config = dict(
    train_examples=245000,
    questions_per_image=4,
    encoder_bias='none',
    encoder_moe_every=2,
    encoder_positions='conv',
    fusion_encoder_layers=6,
    fusion_encoder_activation='gelu_tanh',
    fusion_encoder_qk_norm=False,
    fusion_encoder_inner_norm=False,
    fusion_encoder_kv_group_size=2,
    fusion_encoder_moe_every=2,
    fusion_encoder_expert_mlp_ratio=1,
    fusion_encoder_connector='mlp',
    orthogonalizer='newton_schulz_5',
    epochs=5.2,
)
Rows from block 5 of the image encoder of a small model that answers yes/no questions on an image's attributes, named by matrix and row number. Rows with one number within an expert belong to one neuron, the router's apart. Each number is 128 + 32 x the weight over its row's rms, rounded and kept within 0 to 255. All counts start at 0. Numbers have three digits each.
After each expert's rows are labels from the 100 images, of 14976, where the router gives the expert most weight on average: "peak on" is the class under the peak. Only what is clearly more common there than usual is listed. The data: made-up road signs on poles. In brackets: how many of the 100.
# router: slot weights (encoder.blocks.5.mlp.router.weight, 8x192, trained with AdamW), inputs 0-191
# up: expert up (encoder.blocks.5.mlp.up, 8x48x192), inputs 0-191
# down: expert down (encoder.blocks.5.mlp.down, 8x192x48, transposed), outputs 0-191

# expert 7
router.7:096128151173129101087101133183123161121118131044157110081111128099092136109162081101085123153147124112158123098089083104078136167126165151125109100080130176150113080115119107124135131161184128148089117166161078167065101107136152084088131167140084209116147126162090183162118139064104148121154119153121163084130195102118102118144151091150176111128079159093115147162131090185146085118074127095112190156150089182114193144145147149101133123153209178077139097150121120144118120159097112137129183160147142186127091155143113146171088177153166136138172130161113155086137097188177125151
up.6:139193147075134110106119133121113166062125141119160124142086083142151147167042117119170184098147111107132165114126130108114128098015142081186142118132189121118159153095089152133131072130135085197166132118086129128136097139166079129163143103110166103162114117172168098141121180138169084207151137118150123111086128127092108068165116114136135116105120127161131127152145122063169139121125117113141100142137115155204123149127142175120102139210102116150081185129168088076156147114174144110084158091209136118073157128126132132144070110112140116102084129163121105181170143111124095077
down.6:109194107166134194119147123108105109105098115134104149100132124140137172192113153113137171175111110096061150123116191163220088104122122133158127167097130121126124131101153141089089137139180107186174127144065183188155104175135107090167088135148192151138186095141120150151154121111131082138122214170116122095155082107109118079108077127122141111137122136080137102082155118105128153109106115160166068118176143139122069125098132067166111171115086079144118124117131105133171114119161103111129137140143156093087090185172054138163148071158144175163103124110153095115083096100117077091
up.7:162064102075111124126174136171191091167118121133129094134147111134076074102126113175077096101157130130132133114133145111145100078159073138086114108136127157156137148120162160176135056155128138124129093097105180107144087153149148119106151092072108112093091130124169139109117156091155140089111144142149084161159098101130173156059104122116090161201143147177165130091167114111114105181177176207055121158088112108080102136144160101116197107056071103159125133094097142094083119159099135178149143168140142179127141104113138114171182112116100114155181182159122131067134147182158130112
down.7:105095068191110077141134169142137223098115085114173185102106147131121174191116178149203169035096070121151074120099152156084137142089146121102076157093134115134118084077114111127121141130120055159114133091193091131120187107132137037170122081143110085160118149127100096186143087142086141111147127100153160078159163103155135108184079125113112133143117119123168132175122130158141131107151094119147145124149120125138169128127142059131094127175153142106098141130125208168137124082124118100135158135111149138110113177103195121133096148177127106121163095111137123148155125110124084164
up.8:116107124109147105159156136119115056084128111105025162106148088143150206137090159138141160160128178124094124120066160112109140082122090113120158110108165081136127203130128173121079153087152168134062091112123127110154156154139142089151127113135147096157135083147057117147129140094112147188118116141170115145173066100166058100165162161083153194154119127153159122179103200125115104147102122073130144076125122093140137165152111110144118106083122118172068115122135129162139132098131171145098162073157150096085142119185203087099160151180134134102162136154161118110126141084140152066
down.8:024198134148114087160102141131114136107106163130139085142126065139139141105144096122128127089157174098152167088098164151057117184147075100129138140146105095154128133108027144128209101109142143144105106135155158137098137146142121133095133110121072144141058148122156096091151138139049129140082107121138076125131124145136145084166122160144105152171160121115107164127136069118134111178126160148115140179062093137083156117099133139100129079066152171140179105147151133107202084165109105129130176091153191136163112073082108199151168157127100117131145098172150115159132153192133134125
up.9:131178117112151151119128127108138136114109139154095077165126153124157138061118149096103092129085134128164113146172130140184111082131154107114094196114092133107180132096133047119122110154123125151125113171143175126130098086067143119119124172241125134133150107138116097090122094100111165122071099157143084150136060147105201099095142164094146065128201080139184101178149081112165109147078091143130141153163149074173117182157158156084119138151142150150173159117092104115161178127143106104103155110115066208135066140106118163117139165126068146098149115107169117140074141109157152119
down.9:115106110154153145116080131131146122157115071126152173111132091077103128202171169126187215109076113155133092140185176169155106108120113151119148105130116145110108115199134121128124144173149116129135166113137153109159125159093122144156105111159113136199137129172092086131156119130140107111130172142200200143124171111136123065072078090123101085097100140118144115116122112129084127082128088063134138160086159179118140082126119120128135118152173152172058188156143153137091101089079153128114138173073086136093131155181165107145104028125170108181126084071102095117107165120102099110
peak on: face (80)

# expert 4
router.4:135149167146128162130109073196128085081133153133146141146170176184130108052170136149112087087084095163107098115108096102152117090153165149162110153127117110105135175170179128139112096136139158137122137094127154152106112175092121148160086132167104144155057094132129111140131102167142117157075110083102169144144145169078156142107170134118144090128206080137145108149112034151117073144106113151156080137124158103128141130140202141108209058133172151167074136167086132139109037142136165133125116090124161139107139085123145129075098133181156094110102090120133114198063135107126140168
up.6:139117117113142144150116084084081129127107053123142121099071135161149108165136117097102112094105099161131096131176121142129078079085181136100151093113175183130139108133113129104145138088150157190091098137191126164122132187166133070109088073100143195143143067151112141176133138133123111074153140198172110096151138128124104108124143113168138160099115110061132153103101103187138097153125143102082155108199116169112171190145115198164141147153140138082079073134096069065106159160122115135142137121197126151155134132084198136144112194216131104108127149133152109141139102122102094127
down.6:115076163162152114165138162124111053089174144151116123147144094116193168130107145133170103181114181158146115123145140115096117083165117089118156105113180122139114147097176137135136110149097146123109122115141125080142187112170058152097099132140142095179129100060203110133100148118186138095103116120108072157133136108161125192067133103108138172091137153145074189141143150187094062140123124108120106072092136125139119128108127102189120177057138143155155100172096196035110158151089105181128130145119085117155150115100154120093148116142099111126105176193135110117097098119161062163
up.7:105227104090126176157110159200114114135170144118136141081125111123186116116165112111107087112152128108091185119129058147135135159108156121104104114146164170118169124114181121096199156132134123149089164119080112144169119147146137137124166166049155146076159128124175144101081061139135125099156124175028149112128119139101115146086133154133190108131104121111119110167140103117141192159129143079136126093155161152116160144127029122172124143119134060125152113116119125076132137159079127115130166110144045122071131151096076098132140104150167150151166111096116166081157083167084105106
down.7:140105126190074129125136148159112148123185119174090089137128159108152151152132083111132212095117160154125114115151107120108123150111124107142057091107138086110152084140119156107109135119086106134171199170207092170164145139069143193179098069106136090158070082137123171123122078093131142134095064144141085124186131124130097130133098140130125190107138127073069094123168161095121099114158075144126103107159120122099101128147117069140198141106157107208170092144184155127149177109158137109178103098105077123122139137160145084113165114145134110196119131129102114118069167110115154185
up.8:135103125106111159106158119053103157146082071122172199120118063156151137145141113146157170140168190087133128128097153107139107177129151087029088164146148159165135089065095122141138122117145102140147169110107147155133112119129115089192149128126105065145132171138138162113194127080154105191143112093102109127164057116110119122132126103124089153161106139113091143134155173040167136128103119149126134146131130171162070175091115053106086147098053113120130134131125210099139143128153135127200108089182111131113096119115124151134110165095109165147175102125187082178157132114096129105
down.8:168155115112142077149097126140152127144139104093071153071098127103092177176143156126116152048148098120094116104165187090138161101137095121126152130120122139121121190133120187078131086121134097156124113140145185091188133167109073149068103103155132065110194102085100092165164127140129099189159160161150148152133147088173153149157126113100136079107129153105169118098126139141165145149124131089085157100136115160141111111112145157139095147131123168083115143121160126084143170125094163183025108133044144095075110132161065105160187123139162171181102154101105111159179104113147178076
up.9:113114134138144157114121099167147109093161122091112131130176100133158107153117041084125147107132147112091181095098127075080151201140134126160163138191126114110146126125185112096126121120157141111073089140156095110138131110104127136116083056154079124112054110159135141179080090135097153119165091133166107083201069142071148148104176107128201152128141148065162140110157083154066110143111110119170160134188148116189128146133108159110181127124133171125196136094144059123112121152187155145110117111096122183159127084054155134128095128143126100159157119211143119133113082147088130151
down.9:090124180157085175198131110154122127144070076117162156096100110133131123169098156143107143133107173163124166126171137169130131125093101123157104118075162128116145117094139110129149131131129159120114131146116169140135081141083147121163118142092102149015118156131117181086071136139158185118136098117160107173129167052213101115145165121170156166090138162099071141089101113123111114046173160115122163120127162095096103150103046148163088119146085113112097103089138172117197102155137139088166113149159052068147152147121166139202115149057126144153134145104153116137131132150137095164
peak on: face (97)

# expert 2
router.2:126167085105115103139085096122109124096103109127145127125082084102193114163068110137091087163150066116154191166166130161158103094131155090162148111092235095058120182139147157138121109130111155145080167097095132132147131139122118165136103066097158164143138116098111068137093164187099071116109103170150111140080125161132162113180138159125109121129109116135151153080129128083098152149129175138160111164109147056168117159121124198150107134211133110127091120173083103088172162140145114105122168142160171052154172131130117155114116096179150095121102159124128135150063095124174074110
up.6:102153120104106162120120071146106108167134136159099155194154108150146079114103122109134155126140085107135054111178147129110202120081129092165168145157096146110092095111122126113140096111079143136090145154141164152148079169115182107181111063107109201040149109149080134122119169120105157144118144199117144056087156150127068155136130095121179116147135163050065111122124134056168134153155116123103130119158162100105173087129177159118123137067139215137141119118143130140174159181175113108169159169108123093130097112158124104100106142164153079097139138149121096128123106112120208104
down.6:167141106193115110157122138116192122112133128142109154105132144129111137157156147069105146126147084119152093094155119110182143139143126133156091148103076134125143127128121061181108109138153182154123085100181142100127105065061104174143164085138063132173106086182128111132119143040092115102092150119147162093133136122142162149069122066180134147100095076144093110154120133109082137115098165153153094151155158144137131101123152110128144135167119119155108148110136167172089179093152134131146127154139197102134128111169175071067143104112129073162114083235064106099099197091184159160
up.7:080162098192095122109164097098109100149118120174125115205155146132085110079163103170138130106131166120118092131095119143181159135160082136107118153138135120137122073149128198156151134152091124138210139105163150082075170105097156128130143115157105140105073095112163137172124154083120111155140139136214109120139124131154154085163143144094106091123169165101077106128122118044148080136182167128093124138084114184092109068101118136124162138062149134126125117209097201125120104148174138139190028105123100121126143088148081113111107138114132109105131073125125144109086208145125127150
down.7:185073134162065162188131125058148138113159109114118137134090139078112152119123149142170171084190201057102102140150092129074111166105125142116083200107168157144123090097150115143164116115111123155169098169161177158075106142194135130114140196139068118097085184149096162162141144094074117129134108113118136076150172111118159122143198138174108099152136111123081133129053110167165077144122131161088147134113114154060116144167066104083100100132117127093078115154146150167126113121138096119110090151134119122094124139132151182104167217132070108135153103139150155118117117139107143118
up.8:153062155061139115107185146065152171127122162136120119123097084105132107173106156133125124086110169142141140116171161082134122139098119130126148163191121096089215157197120103131137154105123104121127122119084174127090121129160105148173125117093163081109110199128168093102131159152086163132096148085173097104129121137089149149126113126122093127108156126219169123138094154128067127131125169134108144065098117125177156089147172124030140114113132171106095196071130162092162125123097099123118140102132154082152151147079129156113088127110168139124069163203114135170113180196097109090
down.8:070168104128174113127067133151157113075159155181151088186164146162160152068154169136155131115172158147125134121104103139122168078122143104150077112134147118083163164153133144083137145147137136146171141087055117125102124057107118155106142171168145171183083086101112106140135175147107141130166137075131134147055122095109120082141153101072054152073200055082148121147177108131131123136127152099187118147197080128143128151128143135165126125173108124090137095140094151119180115172161136126139086082140069092095113129150078121141128153075171151071110179121084154148100103143157105118
up.9:144110133127150107169125127180090029121080103093164053145133179140062106091131096101104139175084117161165126074105169134137157173155143117191128095081127129128113138150139171149088111137161114144107157093143112142156082106119208095123094095111182137175137102142054136106083061125127084151143006102135130164138104110108116123129150113105115127086085162083158119151158102166109090148078076131154143147137119150143131177143148129173143140145147174194131089142153133109109134170123144095145162120173099148171130136141158081140177142152091164161165152109134095110108109089198153142
down.9:083108104099131168131089141166100145185140098144140165100086139138106129167201131153128149162127119110131058109174170126132082115162139166132151103140121055094117142120051119132184094087151127106125138130157186117119110115116084153147150229119129129101122134124185137116107142114153172185168153117092108125094059093108156076185135101089131146082132159097096138111151128106088162109115123132094098158160193158116140097118133082195146164085124125112159140091152089093170120071168118124150125063102142047189114122084158171100110114133186114162131175106121152120181139119090182089
peak on: rim (74)

# expert 6
router.6:157061156150062088141137115038108073106125122198198145157102112133123149178136142168199153088130142164103128158080118199148109144168111122098130140122110114203192141135052111167162119141080116117154111109127194109136203136159120079147180090140136142151079153095101102146140141119129155133107084090171148152151183179187160158087122154120047117122137119129171119136083152107171101161145169151167096073156087152155137143131118164105111147141135152146109149166133118103088142066117164115157130101105093127118163102146091136162098166141112051118097130115113108103146122126165130132
up.6:135102181118092089087142159105125138136132129107168160103117132124113070133166170117093138146120123110127133145189140057153113125060100154149109104146098117165147150186078132067143106171190161141160068178154098139101129113138164113132127077149110183172069151158166086171100129083124226100148126088092204111130127145135112089089177109146099126113134196123158085167102144125084117092121119089185112114136068141090140119141072131133112140125156121168136194122132105079133130107139189142085158127125151141136116203099109152106065074157158113148084164132071142127161097131102170095
down.6:117219100137127114144105158140149131152117167125063127169102115096140157096168118162141080139174094141149145122073125189085120125184122105144196111084113121118109123114179100114135097101079066121130135096118115167166140125131114134111172166085143068145129168107140151121117118164113121108055111115128118159154118180184109143074147137108100163103239131130115113169121109115116117149109125151120097137132128153151093088105114109155117122147068149072132117154174180129119148119055089152115116137162111108137130055151089087089146170162124189123077096114127238165087115199142112171
up.7:134112156109137101074084149112148135153064120116129121113124139161115114139137131101080130144122107149096152168237168143170140088101112158183134115122211107130179154097147116144137142102096122162094093166125138132100137125098160105124148119189208160087163111167095136144129155171049080106122135171072143143128132116104118139102157081142154137082125126155183092125104102137110169165090161188130134132141119091096085074168128161150083130162087155074167173113123040103105114111068156169145156130121079134188142115114138138157089074157115073127102210122123094146154172124148145078
down.7:084125142146144140069148126149124163100167113142143173102194100121120115133164173147177150158175132141108065097100134118106127169102141101109072103121126099101153113105098092124182144180088070154206144146066108121105150139185068141201121126135104118128117200161155051135122083118137160163145113096150164183096141133123129121160082121108163104154161123156130091090131095102156143086146133060099106141153087109179116117125115107064169077118142106106060174103143169168107183134109155148116134139074094146056108161099095129132138171114130142151165144184130181167159065149091115112
up.8:098118125115157189109078182213146154146107110151083114163111115135071153158117084094135135153140120145091120161139150107150120156088183126204149120097150120088199172172107127107157118113141178119113110128103133141143125139141106134139142138121128129150150171048058120200094138131131147137076132153127158155098135124075112105137137137131094122121123095158164095105131123142119189123064118114122060145114180077078112121102071124121102054146128102173096197058161105099155114131160151148094135111113139070123111109124112238139157115122158194148075144140156107164079189117128120092
down.8:088160178141087137106118116106087118084147106157116165131125080145147144138057131105182140146151104120134169116143137114144112095098112123168119144111163061189126146068105128105109115133125121126107136082096142146147167105110096126091110090152123131140142107132117180131104123192128155118137187102169081121159151149126121193024198103200170121145143133104170128045103128060125149117118172183154137134134104117093143176092129139160124155149095118162152165157094147086129118116145167110180117112111136107094109182190158134124127083143164112110024103105123080121099128191219113091
up.9:106138135129174111080107128101167086116178116104129094122123094058137104082153116071135083170147132136144116053094119161125130116169136139084104085128147094185155198139147187106160105143112148109167126151123114131102143095120148119147124159202137110142119123092133139066103066118110150089135136120142137152100119155163144152108124139118141136146041135136174180181178095062058137067161113144177100166130145139137077137118153158186160109095117068154182105116058132072148107165146081156125062127082123153114178154103186179100160123130163129135111142123110202087136109125161154161
down.9:093182170112150095128100155141111096109144181143154134151133078114152113071113093136089121181078159116142100146163135136093112097102118090154175121149067071112143152125156125088089175077025139124114119200167168121195146116140149107175133094184134152093120122169120120139134132136123199106081087179148072128136078156140091142143172110158141124115141082119140084126159146140159115165150135111086165097170100123099179118193191093163164106104120168177138119076102112155133137113155163139109116092098138126161042152158123066156140155100158085098088138094072137125155115096125178104
peak on: rim (26)

# expert 0
router.0:075172068161083118099156094104111158137161151147117124186111093129145146118068140089122163144141163098107101102122094161069175094114133113151211106094114135132078098084125113098141151099106095077145096090173160106096169141089146161106070115065082138085126175140106106132140199128127163164119094173088080065109120146177160126145128110078135175149140190072086075129147130106136100142190180156105146149195124097136105145154140146108128155071128185101141156151123188114185144192170083077091095137088159117171123108119085113102148168114152127134129126140139104142157143162108133122
up.6:047192162127133161134147163126119087127160130122112144187163102070120171119124165120095140097100156190052079059097076135135118139141085133090149156081179152119071119108155149096088141138135127154136146125178104158103149154107129132197085149115130166099122086086116128154129109083180096087162148109145129072137092106068127145093140094088201112098158095150108126127147104178080143082145149136095148086121128122103127179092100172184109205079126148157157144121142132110154144119121094131120138100156087178103074145194148123107147107166203137136125167110136094128122113136188182165
down.6:119120108053101101125176137118163167133124127134087123180131177188177096147108143117115127112109103122135100159111071136131136097167104137127121099138105199160102101120116193093133184122095172075127140090134117147144156110134156143078148112155136111147161122000130150214161136169148114146145161106151110127122153069128129094171114163075131109115132111134116113166130134071153163139097155064132144092146162058162111123090169173175137210150137080113128138065138195138152123122094101125055076087112142085153144144085165147100183155114090115116103146149117133141115125077085138159
up.7:122121150088198159161101115108088111099148098076135179093188167143114101169177150140101104123106151201103118173179123081133081169149180148131091113122112199105081065137115174123089212107136105109075077108133126096172175061079111163102129134116135137161110144079052148105116116137116144098130188119084160106149140119143118150160112134128125115124066132157134125122111150221116144099156123146093126140118130146117114150108116148090131136070150081092105187127143114109063145126104134124140115108131118104166113183138172152184114176145131130063093169140149100193163141071173128119
down.7:110135129106134101152148145126156072104161161157180149111158125123082135136155141151179144167131089114170123125108138108138093154169104148101107148136088054161149195184142121141132101205154105115139146153120126105213123131174071143157118111128125097120109099130209135104088078088135089147048168120124126109172069086191089150085074107126137171161182114110105119150155119081186181115124088114164088074095190180153125130156140070150143187085101103124184133127128121131091155104125111143130082132085163181082151100135169143138129109075124132131153138073105137123087109106071102141
up.8:144136208134147138167154074123144097151139153139090160142169081103150157095112121067089113092153173119069167123140121168108144123102087094138117179155137098066111135196150089151111124135139138081060104161108109148122157193154182093184075130162129119093172144096095111126132158148153117146183085128091097098169152076079152120097068070086176150098102072135197082096125150107166129117125139147125123088116150104154158160125161122117140124156131105165149179130192156129143067071136102203151169105104127173106106156133119146136115094125140128154152105117100070161161052124124150160
down.8:159128117150102099133160118135131107184156161100130100143100117107134062104106137158162116151095144081140140166108112153132104096146069165165116172133144074080149071127136151131131088124188120062101120094042116122120196110211180158153091140138127073155171105116132107099120134161132122213131073159119110039151143170121180116118126110116082133168137145143203163103166089070171129193117168153150100113161116126111091125104191126086128098086098153112085155133102134137169117091142160144150125125088155165094151137153155102103139165153103082126107067119177077147166151146105131177
up.9:137131170078161113104094073144175197132173125098093074123149173103150134117135100138177145193087136118104173141087122095089098145163129198105096159156153085142144103135174091180118182152126096197143128159106096080135124114137156116147166121100093089193142118109104165142105170164126091148081109123149116134070086156065081138151155139037133166125066086166133210111090093164071165084126117085163121138141140114148099166118101136150111108142172109103138046113152095108175189108123123111128094135150151149076111128113170139111134121102182172109159133134134105121133098151146097116
down.9:152093150063123152127112131129109151169155126079147231087103120127107113153159189180140156169158129110109148090125194137125143193110130134109087160177106135093102063132142120093117142115138178131091138164148073191138094104176148150083097118126094139097165121141114142143167115148090195143142147145095182097139116055170089160142106172154122129095111184053091086163148072131099134137134135134103165124182059077103127144140129088121116164105180143077105167124160138113090066147147177096086139122130098114119135121164133071160098118121110098119116112092078150091102085137175177151
peak on: face (79)

# expert 5
router.5:127141102169096169137186108113086130105152121135137069159144159122102120084175079176098084167068112140144123100058067156136125150169170141125127147106166163134100078140169171158134144169139152121140165079125118115135162077114190127109137127136088167164075111133093129167122123093114072083153077136146141108138136133121154094195117138098141109135167135094035145107144081140099061099095113105095135139102192102138149093109135113085192106130100100117138079185078150176105123188188098057177100127130098128150165088091102086104136134140110103081145103141145127143079167142130125192
up.6:174173073105134149132151088075126204146086104134156116162178047163094114133123187142069120114122124110124170107169137165168168152130091145119104180155109143091081178071076150116128145128109109115103218096118117164180108196101079143148142144114162109104131104172121106091144157142167108103108186136160165152095088088160114102119119113135110099134077138176121113104153145085100175114157144109137117137124102153118120139111175121127138053121111160029073158061138110152120108133157202120125130180138122139076119115143108117154114078129148141162146198096107151151123131144066097112
down.6:110171107104126153174130164106139054148123176189089155181114101124157149109119065136124107135148165144164128135129069138079122105148161173104168108178127055163157126126119146121152139101103159106125121122147138062169129106123176161135174158106115135106122134097201144133154110117185149079106107119145066118107064107164127179152095155118154115168153107151087166144180136124122168175103174102129086141070159112140089146148086147143140140104087058124126142167115192076127133123184067144175104110114147051153154079090097167072141118046128101137130138124172135132098073086158100135
up.7:117123171142143140172169115123140137095135137133184110123081116130149129135128135104093139130167196117141119132122156119125141155155116108112138122183096077168144138099133076156134113094114134086092125081105125101152068138210010166168132145152151114124125134164072097133115147129147163165109149097088115119102123146154191148127184112163094133131190075086127132110144135157122169136172164152101103111116137117102097131131148087160152136064037144114160115114112124092162068128051158146122154107127158108143152175142112197061117154048172110078120155099109132203057091177151113116
down.7:156162145198087073130138206136168126149137123125095106115068122163193123133122100125122159109110131109074145085045098166065116112141108098183087128162137107118134151138138181142169153129097151128116204128148130139133146139186112105129124118135125107105193127122100156140123152110128123174151118164138086175139109173131132152136069118047204070087077051112140146111181143109164177101112208143127125110160162076155155110122100096133118117163139128131163075164128175089152133144117120077084155126125145065062172079138128160126121109095077148156149139145107109070120142090130090131
up.8:095149113191081124163098147138135087106099105088141090092140132122189111114170224155157131139090145155122124120140180125110095212140071186128045092119158140106108124082091095136129158141124148150122143084192138091165091167143085184126137117107148111148113152122156142141126071134173152122115141134146101151140140147127050111109141133117139114117161093150128144155068152084085104145125074104184068086121114158162176148107130048123158107134111139123089120162159098162070143112125154148149159155145125083099089140023121216141100174120147178142122106117089124144131134126128086165
down.8:139088209160179157146070131154134088135157107153115167102110081139175153124071190168129147122163138149078104121127140137088096180125100164139211158123111112078134143098123117153148193148083109099158149162121165144154137077118105113128117172172149131117139085122067059111158095123099143120152121122157105162117107104101109188172114136092140124080097075184116106178161154101198158065160145120169069145098119086140140134122104116143097065132171129158130035127117127153128126132084146121110155162079097060123104150127131137181169067112110121139093117117173109066137156139163142124
up.9:119165166129113167108170122058145198148105114128111106171083150124151178148075160145188129104068161177080133151133155213140137089127065150115118095183120178111130111108132054154121145098080086182160118117177148074152130141140095067105130178148127123090133139122129120104138116125190159190122147117126071142161142101183102137116106157125123150108097090149125150146134162071182192107123113146125148101164133151124163114155142132117110083104148239090135165137150162118070117113121098117149105124143129099101118152130101152127128129077085121119096136144128038083100154075160081098
down.9:132159154216114100167121144162142129085138112135134099151113107135155130139070186103131150074117155161130146105196101175102139114106142151144119099116185044055153166109143135122135125160164121156121097135110136114108118122109073122159103122141097123138123106114100140171072148102090166171166130127121100116139092122162083156105198058082136182112113098145159139101104145139096198073156148153157084071156096150093154183078128102152053128137129109090162117132146176108190086091183106133159154154136128089123092096139150153191083147089088153141135198133143074139180103122147081093
peak on: face (66)

# expert 3
router.3:093137123181076095146195143096138197112119105152150152121089118125136171168085127106165181093097149104155113194078065161102094169104165134108144105106079144137068093121107111158168141126132108118145125130182140172095157145127130087137210174100075057143081189134146138100182133092132161151074084124104105075150141132151083106156110151094119118103124117169075156170121152102190141086110133161114191123122133162145164174126106097091093116118157180113103146094138174184123130081148083098145152140175102110135143162114120142135090182098105115109108057129124114102196171139143109152
up.6:127144090147132125126209052124109115196068085130169134135117165134145160135143158096116108110186098102173125161125062120137129067145065109100130117098139084118133173146097194118118072158122101137200133088140150132125143134127145180137141141121131154098057105188242099104109143142151120107115134099149148175117115171125145116116123054168141092119113140117080170109114182012175084124153096125168096153144139167089144136118124111149139153176111102142157089108123077134117107087092120147133099144163111104118171164136137092080129108158154080136096110124123184157170142171122125123
down.6:119100183133095065117145152102089116152150119141146138130150124161101083162176113137136140125188155151148170077162126133145092087119139119115124140118153120071151131138034130183124155130196112101116174153140121097150097120131158177094121100118095117163092155144058104080116142097071077132219135185112108109136136104119169163116104116119138164146116129103119148117124069143118099063185092165124121172116071137178123157111136132073133154104115069116110084169142179038158102144174117158193098126147121118136135144152098101141104157109139182081099186151170175073164153095115076157
up.7:192091126079107091154132176109126159116126108110119094125142132128109128120099111083069138128139088081127144132102150093131138151134179121121132112078114126203112139132084140104138135104142165145133108181201110142129135167089152085067143075103130130121122155049127123113111122143166171067123154157112156070163174131173160141080097140161052132168090165185094120141069146193146019130156205085082186122161128148106153167106091125133080173162113186151155168135122127117133093099134145134119174118097085102160122168151129128174200171095136145127101118121111125081143158104131139154
down.7:149116136163159126053081155152155145116115139132166128119127129132092140158123145135099160057138130140121147128195146117159146137106109142168115067145114153078187175148122121096129130110155157103145133168115131107135147095120120114085168101100132127091114139093155093172171124113098181123080161100139115145161163115154149188069146109159059212090184113132117131082053179073140076159189134133150131116185135118128180103130112153101088089136121127111053140104145135110066049057134137094049185134106123154097104067146143162135135159100151127184095126159112074140134130142169109173
up.8:107157097094076040042121095169111166137145117126107069072139193125138126141129120131147141149137172199118164138079162137141108126114094120121073085196126101122125153109127121093123139111142105130110125133134113144159121105153157137162140131119112162143188082108189100173094097108145093166139195120140100117149115155082114098150134162198110128118108129166135124177127083181159162163159104106118082117154071108130133091172128156137141114154176069149158072117061075151113148111133119082105117151103117133162160160073098143118093105103144129172185169102141107187210129151061188133
down.8:110126077065117159173066163183080140185160138135100113054125181144100092071030144115138148157116121127123113124095124130117182073139111138119168111150111151083143067093095145136140144069151105087107110113187043111155133144151124153144176150108138093111129070143190105097086139141154172129152162102150147127114128133125100113184139138061139119086133062154134125197169121097134159177124096125107118133164148114171127175138095174117156135186161152206094109101092131099153165115154142126122118120080137122143115181130126128118094182098149123128190103096141067116133159103134171098
up.9:170107066135132134106104090110085163170145095073110109090145193118163144103128121134126131139133159135105102155128090119169140109151098127151110144128109170190131082073090155153175111172160076155169108153146118115077151071108106127083111144139095165096153153132124158148093165101089135180135112154051138118135154135172170052127172054094143096093086186085122088142147116097145055155091148052126116065175138150139096079149113138198108167161166230125133134129094154105130147172098145122121094170135089124138171157148069121142109135109123146137155152146140168165104112180131126114
down.9:181126170214112106098146151140116128117164130155162167142070104119070148165151121151142173076120113090116155182114200098107099156091080134185097145133120181091117147132120057165135093164120088139165147097156135103126145115111122089116125112128122148088098116152159123131135156071073116173174100150152098105131108152162130149117134169178114170036131174089114105126085121033171068127148142114150117123136130166171113080093074125084108110134133140141105109111168141187140130131161091115112151130157124167072098148102143124184117170142106122206089065187092083106173131152109136120
peak on: rim (39)